Weights of a small text-conditioned image flow-matching model.
Model: 48-pixel images, text encoder num experts 8.
Data: trained on rendered scenes of coloured solids on a plain floor, 48750 training examples.
Rows from block 5 of the denoiser of a small text-conditioned image flow-matching model, named by matrix and row number. Rows with one number within an expert belong to one neuron, the router's apart. Each number is 200 + 30 x the weight over its row's rms, rounded and kept within 0 to 999. All counts start at 0.
After each expert's rows are labels from the 100 images, of 14976 (inputs lightly noised), where the router gives the expert most weight on average: "top examples" is what is common among them; "colour at peak" is the nearest of a few named colours to the mean colour under the peak. Only what is clearly more common there than usual is listed. The data: rendered scenes of coloured solids on a plain floor.
# router: router (model.blocks.5.mlp.router.weight, 16x128), inputs 64-127
# up: expert up (model.blocks.5.mlp.up, 16x128x128), inputs 64-127
# down: expert down (model.blocks.5.mlp.down, 16x128x128, transposed), outputs 64-127

# expert 15
router.15,205,205,126,218,171,214,221,204,240,203,196,216,180,200,201,229,160,244,245,235,206,212,176,182,136,251,182,195,252,169,179,174,230,154,185,169,222,234,193,198,215,214,211,142,227,176,173,231,173,196,229,240,169,175,220,207,180,216,206,200,182,150,186,166
up.0,236,168,212,141,171,184,258,143,164,169,199,181,205,219,171,215,210,163,239,178,215,157,197,187,153,200,234,245,172,200,250,183,184,201,201,193,232,188,178,167,247,143,215,211,233,225,226,168,168,217,153,199,191,191,170,195,181,153,188,207,232,221,198,127
down.0,206,204,239,166,197,189,287,230,231,173,196,182,200,213,184,196,208,172,211,218,198,230,236,197,187,225,196,220,159,202,211,173,198,192,181,197,224,244,221,190,218,227,194,177,194,211,226,231,109,242,220,202,188,186,181,240,214,192,215,170,126,226,181,179
top examples: count: one
colour at peak: pink

# expert 4
router.4,228,192,138,230,184,220,214,190,240,208,190,163,206,209,146,219,180,154,226,159,166,162,206,184,161,201,232,190,241,138,188,181,149,183,189,224,196,154,201,131,221,183,184,185,146,170,181,209,205,171,241,214,209,208,201,265,215,237,191,202,167,195,196,210
up.5,188,224,238,77,240,178,240,196,214,232,202,226,213,184,230,254,187,211,192,140,240,170,168,234,215,190,195,186,169,187,194,193,187,219,228,222,200,171,191,182,178,184,190,209,184,247,171,212,220,182,131,153,158,190,214,187,181,188,204,178,217,202,204,172
down.5,176,201,178,169,181,266,195,188,171,231,230,202,221,195,143,179,174,204,197,223,235,217,223,218,185,134,210,203,228,206,248,234,209,199,174,208,174,190,253,178,212,209,171,224,241,150,193,185,187,165,235,237,179,206,176,259,210,157,182,225,145,182,112,179
top examples: black object; brown object; dodecahedron; its colour: black
colour at peak: brown; black

# expert 5
router.5,193,203,267,225,227,181,218,213,179,165,161,212,164,203,196,166,222,207,136,196,153,201,207,147,222,190,186,242,194,234,165,213,174,213,241,223,185,179,166,214,201,190,233,237,185,186,199,181,210,202,163,163,233,176,183,173,185,187,248,193,192,150,247,130
up.0,209,206,206,200,245,205,224,238,156,210,227,168,187,217,186,250,202,219,223,179,192,227,215,198,235,225,165,216,145,181,151,193,175,168,121,267,215,182,188,193,224,156,214,211,218,234,183,251,188,199,121,172,252,144,214,164,212,182,228,182,241,201,182,267
down.0,183,178,134,199,190,204,193,203,223,192,242,223,224,192,181,203,194,213,244,212,208,221,206,207,156,233,247,226,212,213,220,227,210,225,250,193,197,165,224,207,217,195,181,196,212,240,209,146,285,206,211,247,163,217,178,206,202,226,152,194,209,153,204,170
top examples: count: one; its colour: grey
colour at peak: pink

# expert 14
router.14,156,263,242,218,174,197,214,203,172,200,208,216,234,196,212,195,224,148,157,180,185,220,175,213,218,170,273,234,247,226,205,210,250,246,188,193,206,262,159,190,186,235,213,188,174,191,192,186,233,204,211,189,252,244,190,157,231,170,188,186,218,218,221,185
up.0,213,202,194,209,216,175,235,211,159,202,209,224,240,181,156,198,199,150,208,186,161,224,265,248,220,214,181,217,192,224,202,184,225,193,236,232,182,180,230,164,165,198,159,197,169,243,187,238,167,186,209,159,173,280,191,230,175,172,187,210,175,212,156,197
down.0,180,178,216,233,222,207,149,181,198,177,163,211,243,184,246,238,212,170,212,138,178,195,184,221,213,277,216,187,177,205,185,161,223,197,201,191,198,143,233,181,141,178,186,160,155,253,188,181,187,207,206,192,154,226,193,229,162,236,172,177,161,188,169,258
top examples: count: one
colour at peak: pink

# expert 8
router.8,216,175,195,228,172,191,215,220,222,212,251,167,171,206,179,190,211,195,175,191,226,196,195,180,240,199,232,243,176,186,229,234,246,175,182,203,216,194,234,196,236,174,148,200,230,193,232,285,111,146,190,207,210,248,195,235,181,185,202,178,207,212,123,143
up.0,210,250,260,192,212,196,200,205,210,207,250,234,202,171,216,163,201,188,137,189,198,182,159,193,190,215,252,226,204,224,190,226,162,213,191,181,204,234,152,154,192,211,203,205,176,207,195,186,246,186,173,185,183,225,207,140,187,161,200,141,242,191,175,200
down.0,238,183,204,239,143,218,230,197,205,232,231,192,194,206,184,195,184,241,189,243,236,200,255,237,187,141,176,177,220,204,238,144,217,195,189,204,203,176,198,237,182,209,205,209,206,210,238,223,199,211,145,191,208,129,213,152,208,202,224,263,266,226,209,168
top examples: count: one
colour at peak: pink; white

# expert 12
router.12,163,245,243,209,203,257,163,206,173,231,194,183,226,187,182,167,225,201,177,219,184,220,234,213,190,219,228,259,199,206,190,183,229,211,198,204,175,275,188,259,144,218,170,200,182,228,268,219,183,197,247,212,221,203,183,193,138,215,188,208,169,222,155,142
up.0,202,159,221,74,206,209,194,214,230,189,227,200,168,205,243,169,192,180,209,183,184,201,243,194,170,191,229,180,180,193,289,190,219,243,185,190,214,149,200,162,232,168,211,210,218,220,194,201,187,206,198,192,211,165,217,228,234,220,222,188,199,184,201,200
down.0,190,194,203,170,243,217,210,205,231,256,227,204,163,226,216,194,138,196,220,243,151,155,129,211,209,246,208,208,180,222,190,170,182,182,205,261,219,190,171,205,221,139,176,202,201,230,250,172,195,230,205,216,218,226,197,139,182,243,194,224,223,188,212,188
top examples: red object; count: five
colour at peak: white

# expert 2
router.2,178,218,180,210,233,204,188,203,185,165,195,194,209,207,202,179,177,194,211,252,194,209,235,220,152,186,249,232,217,195,211,251,253,232,200,193,206,149,197,141,264,205,233,161,145,248,239,246,218,258,211,188,235,250,201,264,205,190,227,224,183,213,202,213
up.0,205,170,221,222,197,244,198,196,219,257,194,200,154,227,223,199,216,188,219,143,161,191,211,196,185,189,146,177,186,153,178,176,157,156,160,214,235,183,190,195,171,165,168,248,204,224,161,210,153,182,220,176,202,160,210,196,169,254,228,176,200,202,220,157
down.0,160,218,244,178,184,211,231,217,184,233,208,199,148,218,210,202,258,227,203,216,205,180,209,208,184,179,204,247,205,181,219,183,171,216,171,195,196,244,155,211,217,205,183,188,209,233,254,248,144,227,236,185,209,94,212,218,238,205,215,154,232,198,223,186
top examples: count: one
colour at peak: white

# expert 9
router.9,180,180,150,204,274,199,177,199,212,214,223,196,164,187,211,170,227,199,218,183,196,274,152,184,238,246,180,182,218,243,177,222,239,224,158,147,184,258,193,232,184,185,166,185,178,235,220,204,159,196,226,236,150,162,240,222,214,231,201,185,225,149,181,226
up.5,205,171,185,167,174,249,240,154,212,218,173,171,221,225,176,198,176,172,207,239,154,256,168,217,166,192,238,211,165,161,222,199,194,178,181,211,236,158,193,140,162,259,194,182,215,167,203,190,172,214,235,192,211,222,160,190,182,204,225,244,182,179,174,218
down.5,193,216,171,169,244,184,201,232,173,157,192,209,193,235,213,182,241,212,206,164,194,230,197,210,174,217,214,228,232,219,185,215,208,228,228,196,224,244,236,232,240,217,186,134,125,195,157,212,164,187,271,233,206,206,191,220,169,214,175,157,170,144,170,202
top examples: count: one; black object; its colour: black
colour at peak: white; brown

# expert 0
router.0,215,221,227,204,249,216,180,188,261,168,203,254,158,197,246,246,163,195,229,159,172,170,187,192,170,239,211,139,182,169,205,146,184,240,239,164,196,172,150,170,255,178,140,177,185,220,213,221,232,183,159,191,183,190,250,235,230,238,176,161,201,206,269,181
up.0,173,177,221,135,219,212,243,204,173,224,195,205,212,180,206,203,193,163,211,195,183,212,189,214,168,196,238,205,154,180,171,162,169,183,213,235,239,193,169,161,230,192,183,185,190,194,208,172,227,180,191,175,289,239,164,157,174,163,217,141,181,210,250,189
down.0,215,157,161,159,226,195,160,186,191,186,213,189,190,220,270,199,202,186,193,168,197,232,163,151,194,232,148,175,188,170,230,206,257,212,191,147,224,206,204,163,187,191,194,186,140,185,160,165,224,148,195,208,129,207,182,162,205,233,194,182,141,213,184,190
top examples: count: one
colour at peak: white

# expert 7
router.7,231,229,188,203,231,238,223,199,206,196,208,254,184,203,238,139,205,229,213,185,218,190,178,189,157,206,185,196,216,189,187,196,175,196,198,146,187,184,237,214,216,259,147,158,214,208,211,235,173,221,186,225,167,237,220,242,174,242,176,197,214,191,242,161
up.5,224,158,210,192,165,238,183,198,242,220,190,217,204,170,205,197,171,249,168,191,197,188,203,221,158,225,230,245,198,221,211,171,182,148,228,199,163,202,205,192,164,211,186,209,201,185,215,130,190,234,187,242,202,247,270,193,178,197,174,206,262,186,189,204
down.5,190,210,150,231,204,188,207,178,168,226,258,203,235,213,183,180,183,225,199,204,241,228,238,236,212,203,218,165,213,206,256,230,234,198,196,181,195,226,216,186,244,196,182,180,232,146,175,236,177,181,233,223,215,206,193,177,196,189,185,212,213,194,148,194
top examples: count: one
colour at peak: white